{
  "encoder_arch": "resnext",
  "model": "encoder-decoder image transcriber",
  "dataset": "seven-segment displays showing three digits",
  "train_examples": 97500,
  "image_size": 48,
  "crop_scale_min": 1,
  "horizontal_flip": false,
  "translate": 0.12,
  "color_jitter": 0.1,
  "tokenizer": "char",
  "vocab_size": 15,
  "encoder_norm": "groupnorm",
  "encoder_activation": "relu6",
  "encoder_weight_standardization": true,
  "encoder_depths": [3, 6, 3],
  "encoder_kernel_size": 3,
  "encoder_stem": "deep",
  "encoder_avg_pool_shortcut": false,
  "encoder_widths": [192, 384, 768],
  "fusion": "cross_attention",
  "decoder_width": 128,
  "decoder_layers": 7,
  "decoder_norm": "layernorm",
  "decoder_norm_position": "pre",
  "decoder_activation": "relu",
  "decoder_mlp_ratio": 3,
  "decoder_head_dim": 64,
  "decoder_fused_qkv": false,
  "decoder_bias": "none",
  "decoder_qk_norm": false,
  "decoder_parallel_block": false,
  "decoder_inner_norm": false,
  "decoder_positions": "rope",
  "decoder_cross_attention_every": 2,
  "decoder_tie_embeddings": true,
  "init": "trunc_normal_002",
  "residual_init": "scaled_by_depth",
  "optimizer": "soap",
  "beta2": 0.95,
  "learning_rate": 0.0024,
  "beta1": 0.95,
  "shampoo_beta": 0.95,
  "eps": 1e-08,
  "precondition_frequency": 50,
  "max_precond_dim": 1024,
  "one_sided": false,
  "adamw_lr_other_params": 0.0011,
  "max_grad_norm": 1.0,
  "max_steps": 6100,
  "batch_size": 64,
  "epochs": 4.0,
  "lr_schedule": "linear",
  "final_lr_fraction": 0.01,
  "warmup_steps": 300,
  "weight_decay": 0.2,
  "adamw_weight_decay_other_params": 0.05
}
Rows from block 8 of the image encoder of a small encoder-decoder image transcriber, named by matrix and row number. Rows with one number belong to one channel. Each number is 500 + 50 x the weight over its row's rms, rounded and kept within 0 to 999. All counts start at 0. Numbers have three digits each.
Before each channel's rows are labels from the 100 images, of 14976, where the channel reaches its highest value: "peak on" is the class under the peak. Only what is clearly more common there than usual is listed. The data: seven-segment displays showing three digits.
# convs1: grouped (8 groups) 3x3 conv (encoder.blocks.8.convs.1.weight, 192x24x3x3, standardized in use, each kernel summed), inputs within the group 0-23
# convs2: expand pointwise conv (encoder.blocks.8.convs.2.weight, 384x192x1x1, standardized in use, transposed), outputs 0-127

peak on: surround
convs1.32:522469433509521516470451496541586498461494608423431495467455591573509506
convs2.32:506487572432540437526652512540423532550446529469526408506627554469542524407537520556541593534494441385592433481566472418459556579447549615579556456540444516542493498557488430469438561518515489537515516455518566485517526535481477492513476432579480435556533435401458431530569549476581558547523549551460427450473495481572414504455571547473487452566409588528517498481410515537496492463509

peak on: surround
convs1.25:560503546504458593396505488594515548414557519504502505449489551468455451
convs2.25:455499439531438599450538564495471486502523559482511471438491547433493537531618582513516450521478450486507511482511505438499503398491524380491508500531643505594495513471472467456453457522506572436512505465445518664580469435556543478483538571449508491476567519443420503415516466447587503470560493549530445416578416510614513499548546521451569547588542452508446451466458410517490510477553

peak on: surround
convs1.37:444456536575485638499451470484541490450482571546499511475416541516453539
convs2.37:499522506464516483448491437606523455552488528481478535486561531502450482483451476484606539457522579575495435525591446474500486527561474468480489475428414673617395492454565409435511596516420527458541531540471543552401432460539558483507484517471521570543431541585532467541503555494488526474510480550533512560490460445486468517479476457415483406538489467533430574452538517514510522513441

peak on: screen
convs1.30:404543450570457574446519496625474434446558530512503487504495513499477456
convs2.30:567430475456427521527496480579494404567511577436477517599427494508453488446628557451552491457561619455420515543506519558545517532450530533528494478502512565527478436510611476469461527429401564517472488503642403549423523555451580510485551597532520465508497493516494424448440556432605494477472448432572463505540467528573451420512456567513495477523429525475528543467510538476479425453459

peak on: surround
convs1.123:462538471515508560425580497504477504451527523470581446548440407427576500
convs2.123:537448471546695463452400460428450550512496406511440484518483506398565496473582547593550513424565504442498495589569477470502415446460580423554528477483458512558455505421497540442484525518457465478513384541494515478592456485504519521533505481573490480507469476464414498543382505497452531436465457537517486474480506383432509536390495537405497518484445402557497486460538476508462530499511

peak on: lit segment
convs1.71:517573600448458569402455493490443503506561474571502530521551537536508438
convs2.71:541502466519510509474405433486456416495544479446498473500535446529577553492544626412487575386510464531557502509474582565567483524506568619434467546456382398444550510537443475541384546503490565548452431518449520503435498434518493499553518453516414450463536487443524509460473533439489481538533439540549567470523423461524484462590475565443434447518492388515477492479430494469530464495542

peak on: lit segment
convs1.52:519497500437530581599548468514464493496439529497449445628438525451487497
convs2.52:503534512513513510490432416405465558518510547457513468460506552531534452452406463543541504461555455415522389503418489474398450402458503494521476451424556469446458478513544518410560499501474453508464455572547563498489572440485454382514465507603583448440500547494593486544415483500531541486476458508510517537589513530485597461480485427449517519453481484455518503556469461506476444479462

peak on: surround
convs1.128:467503421484529495475531492531524453466628524505568479575498425524567419
convs2.128:532537499509558475473514570529490527485528453568425482516519542431523549483528531547520472486537505423459535562513523479432460484507527479547490493528450598457479564499505537459482533529468519523504585515431501536565383554502542494551476488513500488540452555472534465371495568505522453433561533415538462409555483489548427570426484514477584634421571522458482488487587428484488488557562

peak on: surround
convs1.28:475575417505475485508525508502573492470428492415509497609432527507457584
convs2.28:524543496454502549574512517520487559556500407566481508550488494530573538468440486442494494495445565523574527448408459579567523421446490575499445536488447529504520539512525418480436496532592345609540483524536437532494492421647541488504553552545537582561438539420483553466521495539457472526466519482531499454491492508450479452533574489473451504455553583435447534481478486515502456480479

peak on: screen
convs1.51:519420553501432482395458538490529537504557470493529629483529472493498427
convs2.51:504423672552538514482440583555534487597569492479480472539462552511428497445435506512440451423473447485497599512441414510492454571548527491620459526483472555541537539490522459490507525466487498603508464437525432529525589496454562497523503489512589518458524500500494514515569528429495436482455426468500582537464414577436475512478511553615481419484503531514602477435540440506506505456551

peak on: surround
convs1.175:522532478484547485527528477469503519546537507453507525556522505487369657
convs2.175:491504506443433539509477502439512405576559561550463522557478518463529403555616589487492553536476482451441525508539508515459550552538521461490554573481495492527495519514556496542531480589497506464597378447600496527557637522449500543490500478499426415512537513465473502465459478479517441475528502474487507504525522447470552502450420516605568497529646523543639474627502513459463542457407

peak on: surround
convs1.120:494454466467464547444601476497526482529501543515573507652509489436537501
convs2.120:469480481478491464438527391487492420469474492490524418535492455436475502468491418572386398551418502479533548614499472467580495354459607437545481478527492462518499475463568467465410540499481547509480477496431551527403494550434558499561469495400470541514448465426494479529455511455467480418434462437412502494515596467483412531516555542429548416482538531414490496514514457448463456495562

peak on: surround
convs1.46:483521537589469582428469504461514559483514551551455488448426517605463546
convs2.46:540469425497475497499563598457413494359396564478469480594541499430520482452544465571411525484509556471507403501497455477546564532610536467480490536511520543448489438531457432483537478466479465491569514537464400542466474406535543500539510518550510586559507495545450486480483537531527566435533524501524494582506560536554504480503422483526462494555473431481455439507358487499494516494537

peak on: surround
convs1.88:507384482499604438424544482492518524546476522496461504512424418458441496
convs2.88:516489447418445532416509545452445519490563394421513566575447554538400476497481574491536435553500526468501554485464568557522459465442490513484454477559475461496508523491461460531492535550509524512509438501514499475568527500533518467482521488462515500546486516377451494417446563453515543418568512432533512536441517529596452448604545497517454472621557508469479466416437485477418505461443

peak on: screen
convs1.190:508482512529455517483550500602501555445461423431531488425541537524380488
convs2.190:592524512546438458513513598480469519476428495532517529505434546454503443498455458449536647443509388547457498577528494541485465498489579482553470510527475484500431526435497478554452395472508516419465439484483418496537571525480600544467344415557438590475554528461442453538516505463484467464490505467428549481457560492521584472538515479565523439523531419557409459470516557544504456533547

peak on: surround
convs1.29:452534425555436528476479478556568483521555540421526491525449621521490445
convs2.29:555495596458559462456515489469479576445478484579503503464483474496514591486531433441592493523506488479530605418479481535516451473470536492434566481552507503450566441505462536603430534565420466533589502566518499487461456457420543419515536454519480501559460387556445504410438411483479497445499469490458520537555600397538432499583549572510570549485458574423609519591552483534463452481445

peak on: screen; lit segment
convs1.20:605432502390483496485421520603514485440517484477505520540520505419515513
convs2.20:501469510589589518488466504494492554533440590538493480461483560507484554612469491477410495511442464457442540468482525407477467584569472561552501551481484563490565440560559507511392540428527495527503509431521462557532500523553495412463404446488501478537492453628490479413578497440541398544451477536576533558564335505501489548520411555523452489487456466462435402493504490528543514521505

peak on: screen
convs1.65:523527403583481488447563560567502462530514441530478367523492499513467502
convs2.65:496479517496434542486382451518464486420563444456580527516500412519479444505474466518402439566456396510552480535562492434563418411615511520425505477421483491465542484513500507591497465495528469420367556560572507479534478453568447484446484482460436555479527571531491549541484521437475532532479435523483526580440462532477463536493520479467450540478447439539421437609446487478550443551523

peak on: screen
convs1.16:515533514513619419472513553438539521492494488543531563417469517424453430
convs2.16:497536474517540424433431499529424485560495438430433501488567504561499563606528487504536514504455499469476366522545425448476436530420503519496475472583482502690558528502563476496612477462498383497517462506495471492419479517551483520455502522556476471450475505506464527541468440497518532528516496468579514524515501444457601511526428460552433479604522532437504534515586476546532575532476

peak on: surround
convs1.27:517467534423536504481480500371545553507438507490439495526501517628497553
convs2.27:421460522493559451419507390435490456502497466451512465581439518486532522455383477619532490422526389524485532588431508451481509493522618571474533518420428527497494490474448563527502490496597448476408498462440523427467459457581357557446484445516484496510468494498547492519481406509544555542532474477490542625480475557518452611604469502467543500628463518527453501471467617530486513509522

peak on: lit segment
convs1.167:451480405461478469544481435533549504459494460627469566563484459488526559
convs2.167:471538434487513564467470427530507545588523451556515453411547445474546524456598496520531413405518483495469577537530457572436603449536558534460552440474535412467517499438468494410564450485395612504504469487469501470429497530502544471542551499581474452471386500614583517421512438459449430407513481611455515463508459423533454536544589497473492524495497433469513452447486479412476486493547

peak on: surround
convs1.138:540479470497534460436514494449457481524486507469651448559445502463595530
convs2.138:475490470528516426576488432497483571450505437530525472537526515461516486544492414556550487540605483394438464605512595465434488497474436531524532496494605537498443453531486505563437418443509430463460439467494500439597511486530541489584532484456423483506478499459438449470508432524507511480443516511442485514538516426603504503543498582509550417405460519416509460494395509482472456438469

peak on: surround
convs1.33:450538493536441504518533500542565428580534458477409451513434610511533515
convs2.33:555548614523485424540522455544438511488521517512447501381563545514567462511574437494543456559518367478568526457561475571428429513467584484468542488454479461535525512599487484537507522483579454524597551502455355463425531488510536453497554585512585532544529522568456499509475581572612479425472575512590580566501503479477521513489490504472516450515449632576561596504480490529517550483523

peak on: surround
convs1.42:454511565550463554447556499417509519460489591445435565522484557563477559
convs2.42:571529434499526534628555447526518537468555438559568533508542547595456460538553460601538464547506507487531388542564455469494503529501447494470497506478462565477498543454584468483503373552505426451400532508483490507506504496485569502535552488540549525566452425538616521415470522466627523470460471503493559491499475548515478484545454509646424479526518583359542523483530436432498426455584

peak on: surround
convs1.127:476507465425567529443545451453487489483507582526610582572491466492539451
convs2.127:489564582526615547392515537554505395510555524540457564444527541509539533522553514504467465498397439508403446601464527493440576572410581519542481490486483488518494526576526497572480448462429593454546539535549449474460457488474460512563428497544438505481402491481535494470520576552451470584497494566557483522448544488494437544584537470484512560512531481456505457524462485467498527484530